config = dict(
    model='self-supervised image encoder',
    dataset='pixel-art sprites of 400 made-up characters on tiled backdrops',
    train_examples=395000,
    image_size=32,
    crop_scale_min=0.2,
    horizontal_flip=True,
    translate=0.06,
    color_jitter=0.4,
    method='simclr',
    arch='mlp',
    layers=10,
    norm='layernorm',
    norm_position='res_post',
    hidden_act='gelu',
    mlp_ratio=4,
    inner_norm=False,
    moe='expert_choice',
    drop_path=0.05,
    num_experts=8,
    moe_every=2,
    expert_mlp_ratio=1,
    experts_per_token=1,
    shared_expert=False,
    width=384,
    projector_hidden=1024,
    projector_out=128,
    projector_hidden_layers=2,
    temperature=0.3,
    optimizer='muon',
    muon_scale='match_rms_adamw',
    learning_rate=0.0024,
    momentum=0.95,
    nesterov=True,
    orthogonalizer='newton_schulz_5',
    adamw_lr_other_params=0.00073,
    max_grad_norm=1.0,
    max_steps=13800,
    batch_size=256,
    epochs=8.9,
    lr_schedule='cosine',
    final_lr_fraction=0,
    warmup_steps=1380,
    weight_decay=0.05,
    adamw_weight_decay_other_params=0.05,
)
Rows from expert 2 of block 7, named by matrix and row number. Rows with one number belong to one neuron. Each number is 500 + 40 x the weight over its row's rms, rounded and kept within 0 to 999. All counts start at 0. Numbers have three digits each. After the name is the row's rms in percent of the matrix's.
# up: expert up (model.blocks.7.mlp.up, 8x384x384), inputs 210-244
# down: expert down (model.blocks.7.mlp.down, 8x384x384, transposed), outputs 210-244
up.117 094:422486452542529578542468449538554489426460463467468543539498552499481564512504460461473439474535515521502
down.117 095:511490510455469406532524454580484515526523503579470441450573469501511474509479530568536591520534562558424
up.118 087:488527559487479458448509388515522500511559457478490481555522496552574425479498532448452439505559454398484
down.118 083:505449509499577466568505493518478508495507451472453565450554461521483521556484409444464506445485546487503
up.119 093:488517498491499494540490481509431484483474487474528511454583478543482488488552512509437505494464583419513
down.119 098:534500496452495403496511482458538518490474526554482454447450414425535451549465584520541447552520483507397
up.120 081:539512472522487467515473501471457479484543522485465535507598574506454496486469535543518522500444521482501
down.120 083:561538519486517451465450471487568476540514484411539520409457496444513460458526531528526484430517519458469
up.121 084:473496566488451469476524518477448515531548524530490555507445494452451562466497528439481495473556479531524
down.121 078:518492559466497464530456468574451567512532493478486546514500531489456494447508436476437419454531514521461
up.122 123:468521554518544500474512525511491467485544497569539480489529528462465537454551467559446485457481508533440
down.122 117:552497516560511528489530454516535516521467523462518436517458501528505538563449545463460479560541435497526
up.123 092:476463541489541487390504534458453525551479484526537470447466445460509541487514483499508507474618430518525
down.123 091:473511480457537497466430486440556462463517441485483541560497551476486482544437509464479520483484518522497
up.124 098:559496502546491503445482514525501537438545576441449547430488463462498474421561531555495531504564517539526
down.124 098:469462473473455535570571427493526514524514558495450468471458504453509500602462562493541486538446472538522
up.125 092:477515539447440499482536487534468507560581467520513540461548466483531502460487474534484457504434531573502
down.125 095:544568526552618555512496455469448429558438455540529394508517487450520467500504506465460497586486502503555
up.126 068:538540406489488480519527529529509456497531454522428509503460463530557521445476490496511480425464549505500
down.126 066:508589506462543460495514519608483497516526493459558478487514497498514443411484450433500510449534459536439
up.127 124:500449561445551454483503388576374474529471448472517442458470452441502564460521481550522452508424464496478
down.127 119:536539561565571507449496479562522520521496512513472521476459571512492454520493499471487479533501494586454
up.128 083:487465527434480549525477473501440563526524491508577466520467456454429543514506512469524515452492456510486
down.128 077:480503467451517462454494515462487450507533425521563442437574473466492503534436539495565461461527558524586
up.129 067:534479502555490533521514480499460472551491479531518449557484560473452503555496538479562539468578498510445
down.129 064:515540467471471439488519474441513479517577523456518496464392470496490487563495487469555495583476486453493
up.130 105:460452436469550467568557493520515416518484508510485519492545483407492511446432502472543543483493523501488
down.130 095:461509490548468536551438472496512431500496506439534501483402515498469516506479503456536448527529482548557
up.131 082:490477492459500461495518504505588494499471539423526545491502480506500464501514538537489486492550480458473
down.131 088:520497455478479547456448517522530478500429523505499449432455542502459493581480513546453521538478492517502
up.132 108:485552547484494554495517501495441462451471476520439437501540435498515453471518490525515471510456470530462
down.132 104:543479512506572539513520517516553502524617536486500499584469588424516427441483501509580424482518468561501
up.133 118:472458511473517520529488564512515466537531615504435480480456487539607435487460492495479520536501549463489
down.133 128:479484465443534501534506525489588516458505477536454442495515456528530520539458548516492500422514512521592
up.134 095:555536502498424508544454540493499515518466452525497501519484564498406476545517550444487470533605446536538
down.134 091:431530509430529479576526483487450436520425411496497557470551402492519455460540458471462605563519495529492
up.135 095:475523480526575529460449378503429411473519477523548516454418565479501580436501461506545515518518526471560
down.135 088:487511532576521489477543515464549568439485471518443480501476482487458568474454422500539551492537520519509
up.136 117:469549480484501468496488564456518551612491477499461508537520503452489503546507460494519500559537502483567
down.136 114:533474547519541474474614486471553533465556478527505499553451477473430507455481511485439540491511528451512
up.137 165:487481527611508581499492498547506491445519584534539546490409459497547530486487585497494510499530510518432
down.137 171:467448533510466459501547535532515489515510461459530451491500473521515539547468501488423469509453420589505
up.138 117:505498582508489495406555506528583474471517548474575494543479495513450577472506466539528463452550495511541
down.138 113:471459470466453444506547475484510528531511435476453634514477547424483533445545534507469412531482522478465
up.139 095:459520503444598511523529500488549458443465504534453502475551451495481511543491525491498482485458488482520
down.139 091:473558491502516422500518517477496526498560504463486447548541529466482562408520534479512525480530462482464
up.140 099:560473527496491465565427429529505450544476444431521525471445482477483488491514481539518430591513540539451
down.140 096:567544501506485536431505534569540484502589543576485491473437503504531480523512450462574480577521480510514
up.141 140:551519476504528463454549469478426468543529508511570503544506485560526443446524485551482445473494530455471
down.141 138:507422465528562440524524509516539435541560482523535523512522469481451511536457526487484392556507539508506
up.142 125:477510504544475535500480578452482482509527573570555518491432483503540516497488537537571469456547500517474
down.142 125:526487517491514505461502479516531482582556485481468477461481545511458501533452453447419433469478434556520
up.143 108:463550430551436498458498564465455575525501473574447491512447479528517454571552534488483522460574491475508
down.143 110:526462499481541448467471475509549553512460486506526509461489471496517514474497429480505473436440528530506
up.144 088:493513493493541537487508474529431420534445464435524559537476464521529495465513449549486480468457509476448
down.144 080:507531510497461517482498499493466472494484539501518488485527519505465499489483492596488553531464528487454
up.145 083:498473489517462503407514511434442515449578527557481437504507426466521558521489482420514516544539514510513
down.145 084:500454548467538508470526452490519574482402455428477524479488529510517493505498517459439452413468451440506
up.146 097:537523428535451428570554527527522544481510421488522555488508471514502492541518576519492472536484445479496
down.146 097:559455527473537469542527421468459455455486550524518461460519441497529477491487433515563534458527508563500
up.147 092:492522412488487408484532502519470487539491517515504488474493505548407452473543525504520525543545534497433
down.147 096:519447545535507535463522472453551487452553469478538492464501501469491501504473468531511446539479432474523
up.148 092:466458442456512444556518513462458492534504450458483437477488460500470549489483435510480447454518507501527
down.148 090:494447515488536451488505527561575465487531573520541466488460499521519503506509459437463443522517460451472
up.149 089:521479482538484566457532528503453538455522489501486540504511509565526450431493544506460504474480584522510
down.149 092:515536526570487528489497454506534448562536532502516511493535485465481494528452458540570487553493529527423
up.150 076:460539480495496434533468533536511487513477553434498597491495447527466449544525451574520503511582564492516
down.150 075:501510451483485482559455447518510475499547455483503442491461523521489498489480528455444418541402518507550
up.151 086:492464471490479525491530502565513474483500497534531394515541463519464492532538486546453487527435512513513
down.151 082:548411466537483464447550489505519458444537486535542542492460535484569461530479586466480436529487493489557
up.152 093:531496408458516515495517507519531515483454544499569504514499535500521475539557581466578500465500399586619
down.152 100:496476476497508507524463535559505515551473429463456468519503515488497555479438495489499603542516477446542
up.153 098:467446481520505492465498463507495439529508468481504482487496458552505526528518444506462469550527489503510
down.153 099:457500511425502496494505552524501470504480472505549467560494521477581423496431522488534611505523501474521
up.154 115:517441367488555441450494467551498483445504527492466532469517495435486521398491503582531484536512544462487
down.154 114:504528504513441552478455477486519462450546494534528494463486479521427501567473510538420449452512551566539
up.155 111:484528531453429486499526544446427503522591503548542492513455472544509471515465494456516514496516491512474
down.155 103:474507480469602445522545439481522513578516437454519421588537473510459488497499481441488467505492466503565
up.156 076:515417440537417510554440429472530435493548488445493500424469549527567471468477551506489552514527507483500
down.156 074:435506542567476542495524522538497453546502404601485469553498535534489545496514525488510457497541469531534
up.157 100:465451506515511482521527473478512500516511487513531542508507543528445508566449549519554544507543444474491
down.157 096:479564519395483462538474453540499509498482481485520438463475452524560417566461581509464547497514488565429
up.158 109:464533415494531550523445451466527448505493531542482529397426462461522489575512508567526537494587439482463
down.158 112:528444503451523532474408486497613472546481453444506490491467483499524453467468496412494509548502472466545
up.159 086:469529552581536433519587497431552489516529501471517489492477512482457533517479535513536533461470451560458
down.159 081:529490446504430537527549448537541500481458508522446532504487477578483546570512477521390547462470544507572
up.160 090:526508467499495605481503486529524514457539541519490474486426478474582514477461560455486433476494497465531
down.160 090:477414558410527469517420515513495530500534536465544460488496549479519473492492453524467466503474563482397
up.161 046:545442504484458587468494520547461469432511486509415468533592600550487592508481446545449491561539526564553
down.161 047:482506463445503516482487484547473493492538553496484475555468515535479462587470527489458474607500554512516
up.162 080:498466417464516495530542472496479485516542505485525552532495512447513503518481538496465556504498512479497
down.162 080:498484489423464409449447513516526435480463493549537515527474540492487453498500523501512564497458520528439
up.163 091:538474493501587477475554513477465609525515516482524410495513517473552504486480534472535423510445545474471
down.163 094:539480534479524484530586478505419449514456486461409542487512473497509487504536531443455477491470533482460
up.164 123:515516529570457484518516511491568481507509523510517556592497524515482488462474513538518555506504504497471
down.164 119:459465513469493512552544532537446477434472491501493458536510516482517519528480479455445475468487503520537
up.165 110:383441504551488490564503451506472463499448528560541506430421470499445476456506505521498493509441513546476
down.165 114:502476478496592487467472517497558510495545433519504524403475490517551456484444479530486443495437488503496
up.166 126:518383491492498505536471461526574496533513479468493386479502496474522486452510510543500487521515559511497
down.166 130:482540498496500493454508515561451478507484465551496458443445470509563467614448498472488505507489532624559
up.167 074:545514489519471528477524501478525614474437554556481496515439525477479541473492532487547546432512441586576
down.167 062:457437511470455422520542545529462629479497522457556441579489462452465569529530447509533418428505545479500
up.168 125:524503574417575485519514494560483456523528523508450462469546449406451461475472470504504484508515509503479
down.168 119:502504513472559519456450450552504488496502497546488496457481465513530480519485460463510504548467565525504
up.169 096:494503451545415422465556479503515499478528462484580513504442532468464454468569529485460442501522479515566
down.169 102:516444485462551468502493489541472520480473535514449531451496515463578507482466435543541507500489502550403
up.170 077:548472507440485433458509489459450455518611500501500470547510562402508494546446517494489579509565494494476
down.170 078:535519456479493442450546557484467527534520508479507485533510505589547478507476528424481467526475519517516
up.171 087:516475526534474377438534496505514588567508541529557528495470587532484536475573470513454419549534563493578
down.171 081:443501492456500511471491475533459439472479490466448495487499503526433490539490588479500523497478521544463
up.172 098:494513448502458450615478467462486541475510531460450482480535521442447506491498414464496474521533475418562
down.172 100:508435510525483424482516550579522467487575530584505461462475527493520423520557491499515489472526456528471
up.173 084:516469419567499557508526540538523432502518497536486475501470525510496451544411498478487519589558530498475
down.173 081:475499579410533524542493507552476545561526519542509436487494582508544491474525476488465502533526537495526
up.174 115:537529586447590491428509470478427456429525504444491475499507428464543506440534591488487497446499502496509
down.174 111:520453451534488492525482481551436482530437472478449439487463487453510481497440534471471538464513521489433
up.175 100:502532521503402507551531513476480511564506481532523515491542440461473508513603466494479506488438580525480
down.175 099:494489504536508406552510422525584465543488480487465495522576472487586489533491499514583533448477529508480
up.176 091:532553528480473466494582519461475511563468486482505514516482510527431501509493469486453537495525568493475
down.176 095:526581516462454475503507489499469508519522433552475455502486491498494489533516521531469550468473535460476
up.177 073:478502582505510516457501479593507570462517503450568516476520527513510452494501536474464510425528493555527
down.177 071:457502496544511496556495525497505483514566446463561504514463498502551489559489524530504471507471552498551
up.178 092:490534537474516417554484576506510547485539491554487546526513451588528516552491568493492465535512584504531
down.178 085:437495600477475510529474602574516494486499547482520478529507458498575516518560514497500488495494455512538
up.179 086:526554530488534488512526516474419500530466460573458486542464459532518495531514522525505537493479514552450
down.179 091:537515515483543508488556472506527564528474458547471467503531490444463549545486499487458499538523521461492
up.180 081:466445468555478472512450501552499505475479512490450466441522517527425488467526474461497478520542551540439
down.180 083:458410490502495562515539489500565535476483436518502452471450491523548476518508494513490415501423429511471
up.181 081:548468445530504477544567464466494514469458422522532527483448527479597502472510490546558495503453548524548
down.181 080:574487571492504519517407481499557437526543579449509509579459554483490430500471508429457458525534398402523
up.182 126:469521480534448496579460563492534496523526512561487507518560440506498503487636453428531523474496615488512
down.182 118:474467435489537447526555463495622430551540411471539457527506465578563493474488469509556484469433548500547
up.183 073:483453507534506467516493507542502482526504442430437495468520503479513559547449485468497502478535481493495
down.183 073:530603479496507542523516499472482524523538491468476554474513500432479475409496555445460431430552521496436
up.184 083:465512460521462483521507513453512537573492526595522481524482489581512502507492561490523436510495500529455
down.184 086:523499457513489497444488465512553516535554451503528554599552481479481486469495460572479546521480462438536
up.185 114:553514514438539497538486481451445507554507509512470502465507488523524478508506518548521480459526503480485
down.185 115:548446488496575451529504496474518438440529504512540476509487523513432505437420464480485467444507553533439
up.186 086:576569590509496453541559518505499531485569547485484503513479534430567536444508479479424483420585495468544
down.186 089:446502482472472467505491469554519460450523574577463515541536482495470486546460489557411524420574548486492
up.187 062:466535477501514493509545509518471490505445474460562484518506548532466522569513553509565533477555512471548
down.187 066:532502582521470431448561463456511535505482450514472525459469485521494479472520503542491512510541530490540